{
  "arch": "resnet_bottleneck",
  "model": "image classifier",
  "dataset": "rendered dice on a table",
  "train_examples": 72500,
  "image_size": 32,
  "crop_scale_min": 1,
  "horizontal_flip": true,
  "color_jitter": 0.2,
  "targets": ["total"],
  "num_classes": 18,
  "norm": "batchnorm",
  "activation": "relu",
  "channel_attention": "se",
  "depths": [4, 7, 4],
  "kernel_size": 3,
  "stem": "single",
  "avg_pool_shortcut": false,
  "widths": [192, 384, 768],
  "loss": "cross_entropy",
  "init": "lecun_normal",
  "residual_init": "zero_last",
  "optimizer": "muon",
  "muon_scale": "match_rms_adamw",
  "lr": 0.0061,
  "momentum": 0.95,
  "nesterov": true,
  "orthogonalizer": "newton_schulz_5",
  "adamw_lr_other_params": 0.00097,
  "grad_clip": 3.0,
  "steps": 14400,
  "batch_size": 256,
  "epochs": 50.8,
  "lr_schedule": "step",
  "warmup_steps": 720,
  "weight_decay": 0.08,
  "adamw_weight_decay_other_params": 0.01
}
Rows from block 9 of a small image classifier, named by matrix and row number. Rows with one number belong to one channel. Each number is 128 + 24 x the weight over its row's rms, rounded and kept within 0 to 255. All counts start at 0. Numbers have three digits each. After the name is the row's rms in percent of the matrix's.
Before each channel's rows are labels from the 100 images, of 14848, where the channel reaches its highest value: "top examples" is what is common among them. Only what is clearly more common there than usual is listed. The data: rendered dice on a table.
# convs1: 3x3 conv (model.blocks.9.convs.1.weight, 96x96x3x3, each kernel summed), inputs 0-95
# convs2: expand pointwise conv (model.blocks.9.convs.2.weight, 384x96x1x1, transposed), outputs 0-191

top examples: three on top; white die; total: 3
convs1.68 088:116164145129152132087138132152098149161191104144102164128141117126141123132116137143172125114135113141134098087133123122141138100114120143146077102106168113120134137107110108119105158147112107186123172134137128120144079172100139134126110118168101140122156117099108156108166137143064107116
convs2.68 097:130123144153145131131112121088136076105134141145130074158132100119130115101148114134119142116148139150118140179137125124157159161155136203130085159108098129100136110123075151126151128110097123150144181134123115122107094127144150133103134150134123112107116139119109121135141159130118127133129117118128129111129115064133117102144133125113121144125124128115144124136126149135074126136178126127129120108085128131114134119129127130100106117170130122110113115141139125118138107129115105143100063143136141127111097123153115115182101120126120164157116138129140120158147077120131122124

top examples: five on top; white die; total: 5
convs1.90 095:147121142156147154124150136131121081100106141120126117135186141117104123138122144134104131125095139112113166098163102158069075131127150123119117121148108115123144142135115142135119117107109113119072149122126095127075143109144148123116106109069102160160131178149087112073093127131147147124
convs2.90 101:125117121120098127145127144112123141143124056132123153154124121138076123079128158135188127126124126148109133113128129128118124084101210117162133105106136128172131134047139089134134119121121124147112129129133131192130118131143089117125116141080131132192136134148118125148119104122143131119139118144125117131132119092134097147105122129075134116133126119125103137135119125158138130077154128124139090141080127124118170124132179109054124129118129128161134109163067129108127128139117110191127153108116130135088192161121128163158133136104134091142113094119153114119094086081126130123

top examples: four on top; white die
convs1.23 078:100077128184132144094094122096137114105123137167113118117165163121158122123127140112124118121103104143093123069183121131122099113129098098122087109137139102119117129144118127086150111115078136132128071122102127128109119132132138119119135118152112068137107099136110166084127096122110097105
convs2.23 103:124117132164154138179144134135136119071130193122132151130128052127144132131141177132109135117130128161082123146118132111089169127158137166109091223117119124145149151113074108142155109154114130141101163198129157137131146136058120132119118110091125118166130132088130126126155119118117128133131122143136101118128132144125135107155145129147134113116128104112152135132083127157129131070158132125129116130141129143146118125136114125145126124114130122136120111153136167126121143111123131213161138130156135137113097117091129128152103131133118114153137178147134099199105125139130125119

top examples: white die
convs1.27 132:131160157150144175093102102132098142181163081198137123149173096148097130142151134138142176112142117121148147099153138179145153139131130178143132126128098117137133118106147135154158138137123150173144152137115106125151158144152147160128121137156128135183116129121141147137143144101136128113
convs2.27 111:125139117097131100113134118112126154134114084146127092179131141102114128132138145138125135124142101106155137194133131113129084128152153194149097138101125128124100150096126111134117113110117120111098148152125146062151117119104148131128154112141106150121124122132124133129112125133115128122128124171111182080129130200126181137109131127153126113122122123136137129125133134111115132112111151130116119150182147124129116135129117137102110121124129117138154059155139144169150115133068105106081165138113129152129144145144129132121145136157123105166143129113111152138157104136126122127

top examples: dice: three; white die
convs1.30 085:106107123146136098120087149100141109123138146108125140119121128069064119121105141078118149096105125129121137118137127088122154114112120129147107150109150142146165130161148121140101117137174089147113121116119110098144146108148150109138114110160113097083132145115052161122066136114133124162
convs2.30 108:138111110137115057098128130140111185121130146105120152117123141124124177130100077111061119121106148157137127119140135138141115152114178122107168161111067125128107144135148100121167104108128134135178047127138119125119126112062163143186130119131151139151129131111137126126106144128108131126134145132160118139126127118118138087182166128106136102151126129120100123096139130147068130104115125134117112119111160149163136103127173154112170143130127137137100147170128142154140159106107116142131118105118125115153136099137116136201131084119133134064128143086119175086109113133131123138

top examples: one on top; white die
convs1.6 102:112098136122119107130125149150164106127122215135154122100117151100150113092112154110119162128152125079110112139111076121126121140103107153124109121143141110098134120181102147092123147093119095118156126091166114130140151123145083123114130109139142126079110124081130133115152108080119114110
convs2.6 090:132143098094118086116145102140129138125121166128135145116129134138104145149173161120144115112111153074142150091126128137130172123148098072133109190122163122094170146151141088120174142171126142162128092165126115141114119133110132137159124122126101168113132117085135128130101135104130135124152136135161158117123125114141104118151100122157123162139116127136073125150134126129132133148135129115112147104125129144158159155124143133134119131125125146104139134114109129095093105112122146117115134116111130148104114142087111135144117111141133127171134138111128062104166143076129122146

top examples: one on top
convs1.16 105:096141089121118136065137139119120154132139126138138168098122109092118147098126125123150053139127126102106090123143140117095071124127115104131146130115191103102113131126118143102120120105159122125112155145116135120124114158139098136077062138137126128159124141137101126107129058123117125129
convs2.16 122:121086121111127074128108112085138137106148121094135139151130149166175140068127143126133140148181133148105129106123129153138155100182095151090136142160101132126133112109123194124179144116118125117149080119124156147145165130149157137132133146149101162109128155141122131151175104132099127128146119127168144127125147093121084129171125127141137165177125132115150124122123125127146139105093124138129125117119137114133170132125172140160098128146120122115134161138140103105130091140106130088129131147107131128119126196099145107184141118153115163126133127126126103088126165155128134129

top examples: four on top
convs1.47 083:165101133109165151133126150107133146124110167127130144145145140144140134152159131117091133115121149112158130083136109132129123150097127065132138124159170134177108141155157084126120126108146100100091074075086120142102106138109151099144131138148107075147094138109127158133087141141127103112
convs2.47 102:119145137119128147158141112118133116083120127141133158117129149145106091125149161122128128131132140121139114171118131145148139088164124152131143096088137121124110122202169151155136149120120119126116150152125162135099140142109128133154142108114131121089133131156123132133113143146135134134132134142153115112129133126133158086137141129141103116116132132147106120140124138148122128179106112122130200179122098118091108133122095128166120124123129123174092139133136135115127127108088116179147138126133137144119111093111125124182155101146127117173133130154145157087128098121134109126

top examples: six on top; white die
convs1.72 114:112109135137144135127155114149122099146147088106154122146108112168100156144095124156150080132135152130154162135121098090098142101165147152134145138095129140142084117138174138130153135099084153086124100130130129121112152140073163125131143133135135049117138155168137118159134169135131129146
convs2.72 103:139142110123140142112127125103119144156126155144125133122126139061100114130094095124137145148145147135182127114130131116180135138115145152119148144156097127080138131070146101072161164108098110120132169173127149120149153118169144129114126144120129131161125124130124126129142101148148124132117107163106132142126130173124067072138124135158115110167132132117147131137117121129075131156101139127132112170137152109152133128124111120108111137093129135138152137137158125128133119124108144164097136135134122141151088090142129117135134110137137101170118113139098159089127092125131126141

top examples: four on top; white die; total: 4
convs1.62 093:128131117112102142105119159139090145068128137094154086135150207090101117095107152137135135132134143120150124152112068117097119177122107099101130144158138133129155116104132108113128121108127145125101165077156154117098143134106137136142138118102089153119112106114085120106089110138126112132
convs2.62 098:126131097094110110178124132133117136120130090135145117112124137122108115141102140133159125138135117106116128128130125128111107098117092109167112170184109125139143154138115181133135123158134131143128112125132110103143138134112109122162121109157101045126134128101137126127103169175116121113117122109153099141133125072100120088107140124138113106127132121114074132127136129143138133118167118134129069151121117128135100152127111139093063150141122123178110108124205127152124114132115134156142167123141148131090080129125118159090129109154114098113142106132105124125058117149135123128

top examples: five on top
convs1.42 085:100110117120152104144121103111136090121109148103129100151134114167089156136124099131108112106179125135116120137117104111074161087128110106113130105133115157133109135143129134129120148141136100115127087118154091138170136077074105083151127130072075125119096078117113139090118130137125121153
convs2.42 098:135137108119138130086102119131123106096142092121126113144126097100036111111083143130107110148151136128169124192127132146174149137105177142132110117084109122128107126080047101120090138136149126126132163132128129135134118133192113139106131105105097159153133121145128128124153117158168121139127176125086172131135121120095152112152109124140116087069125132111140117104159121127107129134107161119128117159128132160126100140124138114146085144119130111105151132126098049107162111090129136106093170131128142127156137152134138103131170120094142157158134111164107114157117127136119133134

top examples: five on top; white die; total: 5
convs1.66 085:129166123131125166122154114184097121107122066151105126105100139122162135108095091128122122121111132126139122175130106095106127108147145160107137108112089131128123103113150166153128160101140150091155135139091145103144078117074123136118131133119119103171110152123072127107150118094091139127
convs2.66 093:122119115158139119180120128131134153166144130135116131145121094113107132136178166135128112141135142095096132130126125142096130152112095086135106060112146126094111145133079122129128156117131122164122060088128137149149126118085165127120123137173146133149142131131123125131112092135102130130126133106147143110122130144111125236104114129076130142140128132147157126129138139149125126153131115127139122098136141130148146138125158131157119114126137115144136110108104045122122145119123131089102138133144147082148154145185136155099122116130136151135122142108118114206224169095128136143

top examples: five on top; white die
convs1.85 082:131109122105140090094105137114121122157163087171139138136155141106088104119111152121139133129122107138108150085135103077161160119111099096109156119124115118119099148110117109099112149117113091116134117139154162144169062121097135144144139123201111115112138108121152145143175103130161106129
convs2.85 098:125124088098156133085141133127132141143127147136131148151128145105117128132075162119125131136111131164134124153131131127141143144144065142100135088135100130107119138127101147146143118139126132125178150083130116159133110122120128129099113149128157079080131131153126133122143079144112118114105115124152106112121121142107174226072117124137105124143128117124156118131132132110124126154181154133123142123126126111122159129128166145106127129129127129122085141135115107102126148137148133105185101106160128164132105078140113117135112125114116156129132115110139155101138157116132119129

top examples: one on top
convs1.54 111:103116122118122118146126151192139112130070170143170130118119124121125051141085116052112132126133122106132125140137087125166179127155103128134126105124127117120107102151134133100085122139133098121134112115130157128151161143090140133133121111144131091113128108063126133099143113120119127140
convs2.54 090:134130121145119166144143103150113115111156196136119099139130134196071126171121128118133132104146136162196142163131128115138127182124144122120135084148181129137127150118116100153101135107110111097119168085135113150123143110105144108154109095133104150109144141077135125119124171112146123122107136109119156123121136092151142111156119121126130125134121147112124131135169145152167132175156126124128127173155102141100113132121173124159110108100126116096152111077119119124113170136152127100125159144124139137101108107099124124141128103111122089098088136102140127120134144180129129125

top examples: five on top; white die; total: 5
convs1.12 095:150107149139136110166139145159071138128080115150118078112141134132064106145146160141122114129098123142145119106123121089162139157153109079091131100137129144122103148106117142112095131131100090107120071134135118161152118126108119143131119117109099126091123116110123140148157060143120090137
convs2.12 095:120146125105151145093135125137137097151114109124140138109130105085102130127192147119180127121109148108119140134120128138121080154120127121123093104160100130121130142093109110145150133131123141111130157079126133101158148138187115111074134155085158079121115123140125127117163152124181135122121111111121124126134131111133151126133112123123115116147131130126098129120134132094147125176149128133132162117115132146105149127133155136177094127132122122139130122101092084101122126143090147150132179135089119135117121138127128080143115126132138162102136132110156134100095202093123126141

top examples: four on top
convs1.44 094:132091143131136162152146137155155105148092135143182124126110114101094145135107118123101130103109140135173163128165136117114078160109147071128109131171138144127136141154092139153149136132131146062126114123136118112141195146134077137158131150145152090108152124132169132109118110141139141138
convs2.44 103:133119140158123090153124121106130133164126113141120111097121152127100139129120111122193116097147118145181123133139132110161203131118138135156099114092132131124177127177120102135145123148124118146096138164129137151123138112150128136131140098112127133181123128146126119123141157138183133121115122140117099104131129101139055112124142122058126139157130120130111135139106138133095126079132118133133124109127127110143157125129105138149170132171129127139124099140082110106143141122093124166107092115137124131155117178120136114111154112147127161132125111129166139089094109134130131120

top examples: three on top; white die
convs1.81 111:161132176086135099141143131119134137148100108128118145137130147131109108121148146125170095117110127129113127113113122116135185069120109110095140100128142151125124127083122133122067114145145096150147118122086169149136112158089120138103107110167126154082114128117139098106097087186106124157
convs2.81 102:130177123119132092119161140103124152074110123142145154093125126138141178152146123129168125136149121128130118200121125129136144106079161138135121177132206132148135156149197175135057133133114135131128129107131136119117099147143120139114111139156102127109109120098143129115138143088159128126168117143110148096124121088139073147126091138078118110086131129122172142113136128170122125127119130127139128037124146135136096134125128132166140142101129124145131149071105133125147133099144112115089168128134125102137114125130123131118155139106137056133106113105109131142117147132130130130

top examples: black die
convs1.17 124:111118134094116079098137155140105122143097149153174128150120149112146057158142141135145139119116109113137134133124106110146159125120119169088133086140172125130102128083135121117075125126152071152102120122129145133143140126076158160113107144132138102082123128072127111111130113143146094128
convs2.17 087:111149115140129126087146113141115116145109120125139122156134116164154165134126131135106121137183123116200122140127123136143098112152170143136134146167159129111112120130119080129089112146111118057132121162131119110127130096133123137137149119148123148144121119116120128103118182118108127121161111125109142080124123117122108089133140120190114177118134134129138131118136111102144119154102132123119157093127178152150135165127174138074089133074134122141117136114123087112141129152102158124155187148140154118158152158154126134125090165129120142170122120177155125143108109137125131111

top examples: five on top; white die; total: 5
convs1.76 089:123134140094134160112103130135120113185124135160094114145121135087099157132149161115124127110088124105156123118105148100138141123092102081100131122139140130097139130140125099085108077107084110126162127104156100122138061137074121161123135141153124100133151167113123123148168106130167135141
convs2.76 101:125101140166137183147115131136126103153121131141124106135127119133182120117154117136121128128115158075106126168122130098208168135146138095134084131096123123152112120129100143117161140143147127143131127104129117183147167141133089117097115127162108071159122133130130136141166130132128136131143125137089088114131128097088120176117129129140133162125136123122188122131116137133155129148102109131123147180111150172082120115129104130149101137111120126071147138127145113115118160095111124183148111138092146134171176147093131109091141129112141201135154119099151137203158119139125128129

top examples: two on top; white die
convs1.69 111:124117123120110094105131093102147148115069132124111129112121105078118101141169094124113147153123128116167154127098105119112106150100108109084129112114159095081119109126082108135151153161077160083105132127139113122133138092104126098120113144114125085082090104145095124128115121104141106116
convs2.69 099:123136063075081091182157133158146155097129142112123097152134099120140144141150138120144147124132127082135119172129132144119138136153136165142152151101100134148117156110107140120155113125113135133132155127133134093146144183073125133127141104138133096106110134126134133114113144103066127127138129138162111122139133118128130101154101129134122095111129119122121126144107122144135142118099131131118134162113136128091143132128126144118156122098125126096071140164096117159168160114161106113145134135082152123120145120124131158125095133123120121135128123149157125097109115156126132129

top examples: two on top; total: 2
convs1.95 091:096125122129080123082091099126123133139163091133123126082129088126156111138131105103116174133149133145138107098109157125136118067122099109106109132139056144145112107108078104096090111117148124119112125109104122118134086129110128165110158118105093141126163134142110102121111115084109135120
convs2.95 100:116162109105125100069121115131131135071131160148132148149131142137164163159082120128116142142138134127113118121125126137099128134091177156100071154115102128142112132145143170139160118120109123156098165124117138106119153128097090121137125141119079121152139121186126133124126130122087132121163151131104140151124122089132140172114165127169108098116132123133111136130146134151158129104129134128112148158159144124109141142132123128152087130109131125115116158133111134162133140111119132103120137155118104104111153135092123121107154166144126089129130124134120118091094228124128132110

top examples: two on top
convs1.75 094:125087129120091194154110096134124141149119083088130129134160150114167139120162120110127123096068102140127116068167129129167154139093108106120120151176104134105125118093097119125109096139115138130120115123129144106130120165076110121106124124144132088149153115147135124116148078135135120111
convs2.75 096:121137153152129110086157123141128114121128090119123135151129157118171113123133123130136151139129132135141115115122129114162065121159092123134081125096133134171155137116085176115139160086105121130136133118148134120109135140120132120013134162130146105111135134125125119123103131139081126123119116154121118194128124163145186055132134130180117122144132122132153134116083131136113127123114120129151124119134147101176138131132128147153140130108132121123136088139092154165105122147057120137155086125144135093121146150165119099116145148162128098114096109158149130131087126118130122117

top examples: four on top; white die
convs1.0 083:152115145099117158123088121135127114100139126152173098120115171167141126131157148124141112148120117131130107103088151108071140133096106131113171144096140121135153157110114106072119107131132116133167134112103120149124142119102075104123083125169169086124099130105145078091107101149136124127
convs2.0 100:126123114117115107143145124132128124060136163103136087144123180147140125121135132115114140141124139130114127110131128126149155112140104115136113099159147118124141120173154198145159119113147107095115168146132138200121141129109107138173111115114158116151133126094128126140144181122160124118129112122165154135130114140116070102130114127127111140152127144120087123102102128146159129114150133127129113131184136175181118132130138125171121127131133127064109138117210135104151136145100163137147176148164137170145160105139127110121113098084116170134109163142096139136082114165127137139

top examples: yellow die; white die
convs1.43 136:132115125088090140145136144035141140094134088084068131131098118123087147107166153120137125129116129151107119098090161112128129125109136094138086141125123132107147147142124134099133133137142132116146138165101134139129110121128144070135138117131146074165099131141134089107126111118108101097
convs2.43 109:120179140136145138136119126102130077102128162152125116074133100136103152127137118131109154157124129109096140127141124110103082105114116154121173112075191122155136128135118074142123144152122118099058140107132120149117126106111145148217120120166170102117119131119138132127134143126153127128073111152080137124136133081160125121093127124095128112098129124125125127143120127154121125183111133133126143094124114138148137185123134135120168119099125125161149146115108145100151157155083115132069087165090123122171125122113137101112137140116127144164120113136114109093128117150124133122

top examples: two on top
convs1.9 085:111098115145099113130134131109122113094117117115182112141165096136149096136099132114166152159156080122131112126141098117106134082097087128104114104080086113122128128102102127095122141114132110120130121112127128129107099148091153118131132137063142123114093087062151109137137124103121134081
convs2.9 113:119132147145133131052154135115115115172123100124132142128129118115098109107067130135136134138169108112122120140132129136169178156191181108075079181133082127140084127133130111132147160134124130098116094155120115140133153115142135134094155152059109158129125140161122126126163112151087127125108119133151164127130132147097119089129088126152145134143135121135109120151166127114144127111101127122123145109134138099165138134126166112144187127138127150118098109146100133093116120149133106171121128159107143143132117140112129114124116097154126118150102113133106095109202204119132133106

top examples: six on top; white die
convs1.74 073:135158172126120105080108129111174163127091145176138130137073097135117121133098101137100150132144147126106112143118091160139136107160150091094136105108159117144135115130130145137136166122162146146092118112104123163131114108111133102151158139150161065140108159125127133166138155112114179122
convs2.74 103:131132116151118192138097128123120119156131193135131128131126086093127179142125121122115111124130156180115108123125131135122150157126158162069134160158136124099128138219165153103163132140145135128140158138127109114126194128129107136136132115125128154117119119112133126130128209142161137127125136109131128110131118194119129063118118127139145167114134120117130127128136126158100132132138144120125130157103136106068133141125111097089131118109126129109138136129108114139147146109141102045114132135124137128069090120152135126099121126114124148116131110110122102141161122106129129115

top examples: three on top; white die
convs1.86 112:115129123140118130074111112115118105135148068115097102147139167086108116119099090119133141157079129141133133138123111108151135088169140156112095134111106148102162095090125153110129137059093124153119105147136123109128075133143121165124132117137136151127109156127084093169125142152123138109
convs2.86 106:124130122110133074102140126100140142178126117124133132160129155154130115102134134131137146150133119130123128120130129125173140136097097138160110066112138127158127157073082135118141160099119122163113095088130100096111126120145113126131121126160160123130138135102115132134080142138108127132098128129097150085135119100129151120123101125078104102085131117115111145135141125144130128165129128130135120095121097136180120147134104135023154146127127129165149125153169091123138153143148144125153119147080129145126120104169147130099143129157141102135110102140133122145185138136128132154

top examples: four on top; white die
convs1.38 073:144093137073147129126108100127100109132114150100151074115086122118091124141121121160123113124129125137127111076094162097098133104097113090171133141126165139097116120108132111077147089137118132127096155126151126131153127156092122107105101152124117093119123149137113115157178083163121124165
convs2.38 095:126101124143124173156152122122127128090125136124132127126131109123141117155120150143098134114128150153142139135130124122105171124092152128134151135130141131173100137077183131125068143162123125142135125135130131108132118131104137150188136124097131104165124116078124123137151100129127123132121141126135103179122138102120136104118086133147131100131130122133061126127150137112081125095128121120122096128089118129115099128125087123131168136127122125108111135126187174107127122119125126172128147130132135134137090128142136115176100130136121140123167087107146094167119042169124134122

top examples: five on top; white die; total: 5
convs1.33 091:128144127126139140129117152151099123128089110129190110136120133142102117122135165141090104126133131126128158103103106107117089116107146069127139150113128109097135177157113103173136121141101133109143150137100127143160204117110082101138148118182114110099128084082131159124156111119120130127
convs2.33 099:134136138115125120135107140126130127143133110095143184107125158131122127134097149131188136111106124134129131131128129116131121098149078097098124123139110130106087129176124115106100109123122130133128115125127106186132122123158119128173142125166137132121125131156128126123155099119091135132135125125164121116127128090132116119115104129125096110104122129137090132125125124154134135162177128136120112137124135106080130126130123129129139132096132114139096153175181085131107117110129146170130158134179122130133202140131114142182149126134136108141152111122127145139173152092120134124

top examples: white die
convs1.70 066:132126100122146166081104124087145125105159077168074117113152133147081148134126132095161124139128097166160108113153127133135127143138125110157089085100108113144157130152111110126152115081152114102105110152112129141093113100164160147141107111178127122181146117135103122139117129141144118151
convs2.70 104:123128085137129153179127123134108157131127140135126115124130147083069153115128121128133149137140117142125127156104128129127140162154172156130121211125109133127150107109103135115127093120115117138144088127127146113118116168126155125121113124133137056133130133171121132136159105119119132140138137117120144169133127118133088124116120127090137109115127128136135134147184129149133129153156153127132148181092137118169138143127086115109101124145126127132141081205163143123142152119122137186169135113148126124090104168163136153139157095153142136136144109092141121110151149095130122118

top examples: black die
convs1.89 114:133136089105113059115143150150149132135123134108161161091124125115146081120152134125146106115146100124114123113086087112175154082114114149146117106115124118142106131136105122102051116126153079149127139089134117130127132124077117122098118114176124089095157112111114112111130113141112107115
convs2.89 090:129171125103146099128119151139133152124128143131129123131127122104091146098106137123091131122124141123147136102116129159113118136135142082162151110092153131143146143112182090137076143088167130127100166155121136146112131164155149117150149121168165137087128123180120134131105138139135137128137129145101154133127135124145122131081125125071116142089129138121108128140131140143143122117093132133119110155135134081183136123133137138099116127149125148129134131117142171121128112164131121140138115137109141109135131087103129134083143201143139068137166109152103113115150132112125127142